A small sound classifier, trained from scratch.
Data: trained on simulated sounds of rotating machines with and without faults, 39062 training examples.
Rows from block 5, named by matrix and row number. Rows with one number belong to one neuron. Each number is 128 + 24 x the weight over the matrix's rms, rounded and kept within 0 to 255. All counts start at 0. Numbers have three digits each.
# u: gMLP up (value half) (model.blocks.5.mixer.u.weight, 768x384), inputs 192-383
# v: gMLP up (gate half) (model.blocks.5.mixer.v.weight, 768x384), inputs 192-383
# out: gMLP down (model.blocks.5.mixer.out.weight, 384x768, transposed), outputs 192-383
u.429:089098113092107122167086099172158131116181131090098105148140121143130145131112118126163153184067122094173065163105098129131154154151096127109090125110173113177090117152091130099101137176132062133133139113155103190128159191128082124175062131185127121149184134091181093106142146152095124101133143160149071177154162140131131139101130158164158133159065113115128081144096094106165188124075130170101122105131102139077157175138124130158113137161127145088144186166113144138117061119107178164142155090150100128114085141102126105124105148110181091121140141118110113142112097104161109131
v.429:086074086136117072135126089110160149109184075132187120096151152091145139108083107056181130114133129188141140119111100118151084118089129130130135094135176104117159094074149129115139130073126148109172158074137148137143142127128185079143129071099088143122167167104178124172153133171152119180156150105120122136086166086109122170096136120118167125118160200170052164146145098138119096087142185140134126143145171093184154158136109159090140113087107151075160136170145117115136206199139155135127089102115130150121134153166047076168123146095113120107112111163147145138150116108150135087
out.429:139177166114112190055158098071117127137136124164139119115121120114182113077096131106114165158103113121149142138123111103161201114164170127129116159105104134145117146133061111090132157119083082151140142122092145163094157176114163164171104096123102154121158145116126162103182110107040163133142098121111095117105144181140146110172127119164148138122133177113139150106082124108112104163088152182134099146125174145124117157124114127149127170124122101088121095123167121175135098125129099130094083142113122134143110119134143120176149094156142111180090050118076139064170083132123078177
u.430:115110157108153168105123080128133154141099133096159158113065158109149115170128131109141115057126093129126086139103139136163115116178092146136120130129144143092167147180129116115174131119146106111095142114132137149149199116119172103154110124099099138167173090161149137120112134115147148093090159111131144128132139182092122105148156180123144180101044117153178145127135101175145177077130101115065142133159102185108121101108122132142131088157154144111149155132110124115104145129159143141107061145131115134111099138144139119134083148116139144131139156118134139156127108156157131125
v.430:098084115107148097123127087175132171112183127119151151148116176095090135132108134135146169160110081114095123133136173112120135131113129135096170139164133100142148175143111099148148124180110128128151155155141089172134106151087111060142131131136141109120131129045170118162131148103183121134122127114140089091150121130143144133172154142133163097160149114112135092153149113123079121078104158146096127127087102110149124111157106120138157126103116166095134135136138105112116110095106131102164149102124115112101135084115109138145152108155096126108126155133079132163106133177105080121
out.430:113116100101088135108133123158098093139088139140135123091172149118103123105131136112148121093119146151102086133133091092133145131134126107104124083123119153136173178135109153139071166139163146133093147122117118169099120065127118096105144143144113127133146113146083135106110193129109107128164159120145125118118158148142134124118096068104136108151093143115155135129138078108166111144113116151137166127108136129124100117109139133131141140102113106112112106179131098152145136169145147103111142115105155125158168073111154153183139121103157090117129091154137092133126145183172134130
u.431:160089100123175130078179141140144153086157150158108203156123135110119134107138170123121109121108131092108109051124135130097182117090129168159169184173132168183101140122105108077118093118132109129127130155137152152135079130148141096096152162085145114112101150165174097185150145122126159126169192087116120149108135159121137122109146102123108117135109142160214145159137136122112165160110105143092107132143126100114127138101158092133142179112110101114131110077142142128109098146186166125110165108150075128147070046140143124168102114142142103145135188115100159119105132151107088143
v.431:129131182091101093173116165155128146143126125171095151115130141127156122088122173135088142148127131127092149137129168125079144118157182142145188158166179128114084158111109144146128175119110121072204111082087134139162117061078156075136142162144205176079129095171086159125119098122169114064107163134157197143143177128128118129104205081142133183130134129158087145154156128081141126133163153130152156109168147164119133112116098108112138114147141115124207126134108149168138092142142153140129125082105155166185138149150154178130109149166126089110121126129150137146155142130111122101
out.431:082121117086079080131117117088113114124121102115162115121124127086112123169133115155091140166168210126120084121070128110087111105121099160126135116095168089076154112127106142143109197118088177084097094132124160118119113089082122123102192120111146171174140113109101172148080132119137078097103125142180151124116128128158129150088163119087124143128084150156137133098102132131157135092079181134106144126091115107129085184126140165113091102122137144119129093141148078124136157153081180137095080126094127128166141169155102130086109132086107158107056116149112103157154133134077201175
u.432:136125206154085146053068050086103079120108120079138171072175116127143133154171089173146083174124094139128115186069146115149175147093114140114141160108084160160130116169197194208152069053097105123118118141153140142115145093085157127142093170116122139129090140101104142144163108077189103112119112135186128104063089191166097045156052119133130170127141112137072101119158118116138091156084097149151125077152146159128143142161132165111121131121129160118103127096135132142145145092152176127153095091093120205078214096103136145139105113110185091087129194171165165136133092145153147095
v.432:143121121091134163114145106126172120116084156154148121125129155102122123096080132159172126151160057104122088171151104136167182169098064104178095114151162117088083149160064155127095136151118178144128118085098116123126124132065099102182105093111164113113178148085065147136142098079140105107099152113127132147084090121158107161089090135172159134108139079100116112095143166145139086179153097159152120169105142089115151124130140151146114144157076145124169140079127105101143113124134104122101116088152144171140092172144146115180083118171132131077116112139147149158060182154123160085
out.432:184125162106160145155136140142119089126097116190181126157109108158092105146148107104147124183092157110134112124155151066138140064151121165140160081160109131132166126168083101102082073121147132140137162103110105141166104087087116127150093083171151111158159127189124109053127106145118136120093187149132136143176171161159091069182124150177157124100123077143154148151132139115171092076078120099153182064101166187136114140099154078149078157112174161059118108179129042175125108136125141161124115085118165100151164157120176174155112128126114087062078159116108148127098090137191131126
u.433:123127130134132137143138142120145145125129137129133122130123138145091126103116132118104160143127130120123130119134111150139104106126127153138121128124151120130121126119158106129116122135144132130128152103130127121139133115129118115108131125131115135104121117147115119154125111136127108105114137134129120130120139120122126124129132126107123125126151107135133117128123126112137144150132135136124133120118135137148134121141129137130122139115122129140128135132121138118108136121121150132132126121125123123120132115147135133136119139138122152119135114117134128148132132123120127133
v.433:136130139133133126133130124118110130120135127124146123136132117129135129131125147113138108129130137129134122140127101104125125109117123135128143121128123137129152129123130122132137125132127132128119124135118130139123135120136140105133135130121132132148131130117119115118150141135131111127108134135128109111131132123109125121131134130126121116142131124119118136128137128137132121131122132135121115125130148130146133123124126129120123122126151124149131132123120146133136127136124130126132121145130132121113125121149133115113122118127133120117122124121140127134139135140132116124
out.433:118138107125120109141140115124112120130140135142130126119141120140131154131117111122116109125126136142145124129133126120115089143103121122113119153108089133133123136143134153146120132140156135129149107135121133148128114128113121127124143119126108129126139121116129133123140149127120123136116129127121139106134148161145135138126117135130138119140106131143148140126144126105125101117127129119147115117118126113115137120118159105123137126136137170118144137141134109144112165127118129130124131128096133147110131096118117119100110127103109120128102136142103120109106129147125135105
u.434:040123130109133089102152109125141167136123079086169124107076132119112106140127122082136136120112103103162170133144087154115101117014082132123111128127147112131102150106110132126135154082131103159078143113100109115117100136107159101128085179129112159125149141113198067155177122147153179119164154140105138167155117130100104130128177154141138121126175105176165112109140118162111096120071067134145103138141130125127133173089121175151130134128134175147169134175116104130093137105122163089168111150121160150091136109162141082073117126152115154109114066137167127149100176147123121127
v.434:151155124113151163131154141127171186130062115136105141075139160149151171132114083107100199158158110093124128118123099139100097103155132110142095134144090193109133160149123083131191183159118145159164115187139162149104151168103112145156063176154113089114109132153168122158142140131124191148130094099127110115227145087185091094075123115078098118227119100160072136128108092184106117118130113077143086124187137162104092136146165161149162124156097109143089117154179153095093116098135154173123139132143204126153182133109153106086152123125121104152162101157154155130103127159089110177
out.434:099121148144130102113142090114126139153158127174142163105120039111093151124125114096119125091142130116122110083120175119122157125122113132144120131133104078146085171095187160123149153130101152116118104169142141119113159150077063069068149078100088138140128127145162082102163125121107114105143100173126070132133092088125126119126128101110103115142179153088092174130101153139163161136127140133142163138100110134072096124161114123125125097129093133147133196180097140111144106170135093104084139164162113116115161144116091138160165170088102106123085136136127168056138083169140095121
u.435:167123075070141172129111131092127121148060144129119122139127086091129124150158142064071183169151108086067154078207147154159181080094100095123166164157158109078114159118185100144135142112088136077116090161164137076141077126132150154126145102137128101150179163083146144134128146123157109130141163082112074157127147079111133137158145138101124135142141140089172154151114109109067127108115088132093152195166082096156186145157167087142099170094173099147157093126162127109096096136201093114162153100095128148082063135142126126132117111078156130176114120155130145115165166144137107111
v.435:108188118070106096142109074153204120130139141076162157183138149126156124183157137166069151129137080142171161155096078145134162099192140141179156105105147197171103142104134172113110119081122078163108190084084134120201102136162136105160128108073102100155083156145113163179125105188109118186120091140070162125107153147104144066151121164078105118096087176139126086158102101112112165116177197124150159072158134084109140102108121146098080100062162101196154110202174159190107105101147108109126127139144156145164146141115092142131197169076150165143129151121054115089187167165099140134
out.435:111124162159130128137117099125146133177126124178054108151148106154130152191153131165098121083155182177173142111129111170149193173175145145122176183126128096150104092126153079178149107118099079128083092132117050082127136134133137117113123117138107135119076121146081125123151133164089156159190134155084103134084105150119104149141112127114146151111127140134105099119149117112109156146126136118088149116170170085145085119182115161135158154133076133126111123098078060072104107137100076126120178061115139121125113115103160160121113145139117106137115091125097118143089105105171105167
u.436:128104114110166157122140116144124158130112178130129120102146148119095115108169151122131153096089116097134110131138092171123120126151115138143129138121106137181122150084201112148111136163080115117134151136093127156120134111127121089162108150147101115098146112125090139135144155088144120123133155150080144141162109135109104113100121159152105116103119113133094101144140161106118152148093144112149115123125120119131171124078171136110093113119117112110132058129129114133134130106184141140168129136149180105088132118122116077147110119121099117120175123106132133142134173111090128147
v.436:110134110099068140140178167149148123156152120148134125116109135119139126135119159203147159144126124156170102091125083141128180104109142096134155164126073114134112175166162137104049137118115132099125086168154155141089109109123123184109090124123096149137112112152115138139149120157116116125119081103136114137129136100122131113127141154142113114138106125133113170096116110133166144149119103118112153095095120108126134095149144110124115086161138129136116124143146150120140101123139121161122141107158158093094138120083104143135119161161038042157124113149114109156169123125162197087
out.436:094115084116125173107107093105082118123136119128122118157075140135133142120116138172165119131120110124110123117083137115098141155123161154114134106124077121136134116172135119115153140076118077130121146075148081170119129134111115132108110146086155121072075091113126187145119103067108096135110095114100103106099101151125174123145186123119136129148163132145142137116114172061134149082105139145133158118135151128125124128142147124129153111117138099173124121170124160167142110112047158129101114130090119150129082111127109140114111095109138127163160090138172163108151086127118108121
u.437:102093139132096097107070103187135085155123195108145148123108155102105183137158135150096063183109148116133133102089131141153082120149086100136131105130171144109134127132166194089141118088084093136100094158127141093137152111173135109192091105188151098178140064157142135125149159165134078212081104205141177090128071143158187120129125134100106131102169129161089074186103107147145128127107079143126095161135135132146123094163131205095086136197138154089095128110192115117175119207178149155078092097123120167145132138078159112125146088107104144056121171145117184174173138112188098150
v.437:156095120077116146118170126127150145113127152032190174156214128188101095113127125152151166131105099091142101096217091140103096139098113078175107128124106119111140128099156114101177079157120128159122167172141132136099150130115160095093143157176080116137139119100188129099106154156106069121112113135145139170110170091171099190114125071079109122102091130124145154147080174041108131102163144149197142139111128090104112135085120080097202196096141169155133209149140128102100148124128128133179152105098153107141115137222155198130163169133166137170115145084137140121129098092152118056
out.437:152128138143118138122084074148156171173179090137167153116151130128099112155134159134110151155141126130134131116099139125135166124130115157136090140165137118171096135139131092176137156090164111113076179158168055066132133125126184134142095071073117091137161083120119073109118090130139152162104124164116155096114153091095157107130102159133109174132143137115136139108104162120103118102108140137145111205124093127120097138127138180172149119124116056056077081055162092147101132154067167133165088081109191161141064075087141155097132136084098155111102176125130075118128121105132165150
u.438:094118152087159117088132159129102126146138107117156101147113103177071134142130148149166141143159095129194132140131142118092106132120136102063095138170170118132149175124134154139144140112178111140144105123114112121163123088115115070134150135123147126111108128125116101077102141149106091171125091149157158106142180144137144112110147119163091112101132133132163157114085172117124068162140108096100154140093131165100114096112161124096169166191096109095187159154140108106097146098171113091149081192141113107157099155099137117119092131133127200129074155156122106145160094132111126083
v.438:128059091153146160164116117148088122133189108121107154124120118098133138161135140147064116110086113135132131137143089083148187102087121092067121121149175079157172167152188094085131111176144130145136102111124153134124162140160144138120151150080131066088134121164150071104107171145126133119149070133134123192160150153109127163102143127119111176110117136162091099129120088125117085163144166104143126114115100129183131080179111191125145081079112089087097106149137102046145164097092149103177134143115111141126121108136150126145141099127122136164126132112106105117077110161080142118
out.438:139118126126128126112182142140136142113132152124101164145076150121172155146135196153187150110135120123107123100170120177163143124090136097217117138116105077152132121172140147124074147179105109112096143112129118081145127187087105121112174129112152096123079151133098143060098186130127127101115138118162101095157044083083113126126106084087119090119160117105116154149156150141118131127144120145142098136108149123142102187123129093081189125125055127134145150085141213127075139161102173172131156097104129201087130150152130148131144089150123190177136133127093140146143153124145094155
u.439:108118130097155146119134129105125110128136146127111141133142111130138124115117140124136113119135127136117126105135138108125130112125146130132124138139115141137123127119127116130124108133113146149104115120124135129147123152116114119131119110128132131141132119120120123116104159134126108128128115124129114130134119119114127114109127127139141142123139108142114109138114121135138131138126131148130095124123136116136144110151108140133112129131126150124114152148116125128135139132125106124120137146132123132138122127139117111106149111130133124118144128143103134139134129123135156155
v.439:141135118149122123126147144122120121164116131124122134148118125122111120122119118121134127119132111134108116155144140135126115133134116125104117139126129116109127120120130144135119119126131129140131114139119119101112137111138138105117127118125109144119138119149122115126125133134143131128120108137145137125089150161124132119132136155139120137136147138140130137149136132111114132154147138131162120128139118117141139134101118127107121125154135123120145146103147098138141115135143134125113113145107124150115138115119125121133135095141127133131108136146113146119126129104114115138
out.439:164126157137098139140134130148137136134120141129128116134099147100093130137119137116139144109125111106138107134103129131124127117138117125122112124132141128112126118124139136136127133112123120124155104139126134125120107126139156128123137127120148127103129160116136140132172134149127136134144128108123138125123148152092128133136118128132127109117135144124120148140152129146133108107114126122146183138112124134121112127139161126112142123119150140151143099121141103107108122174124139153116130116145124143127119121115129129114108149112111144150144136104145127121120120130146124124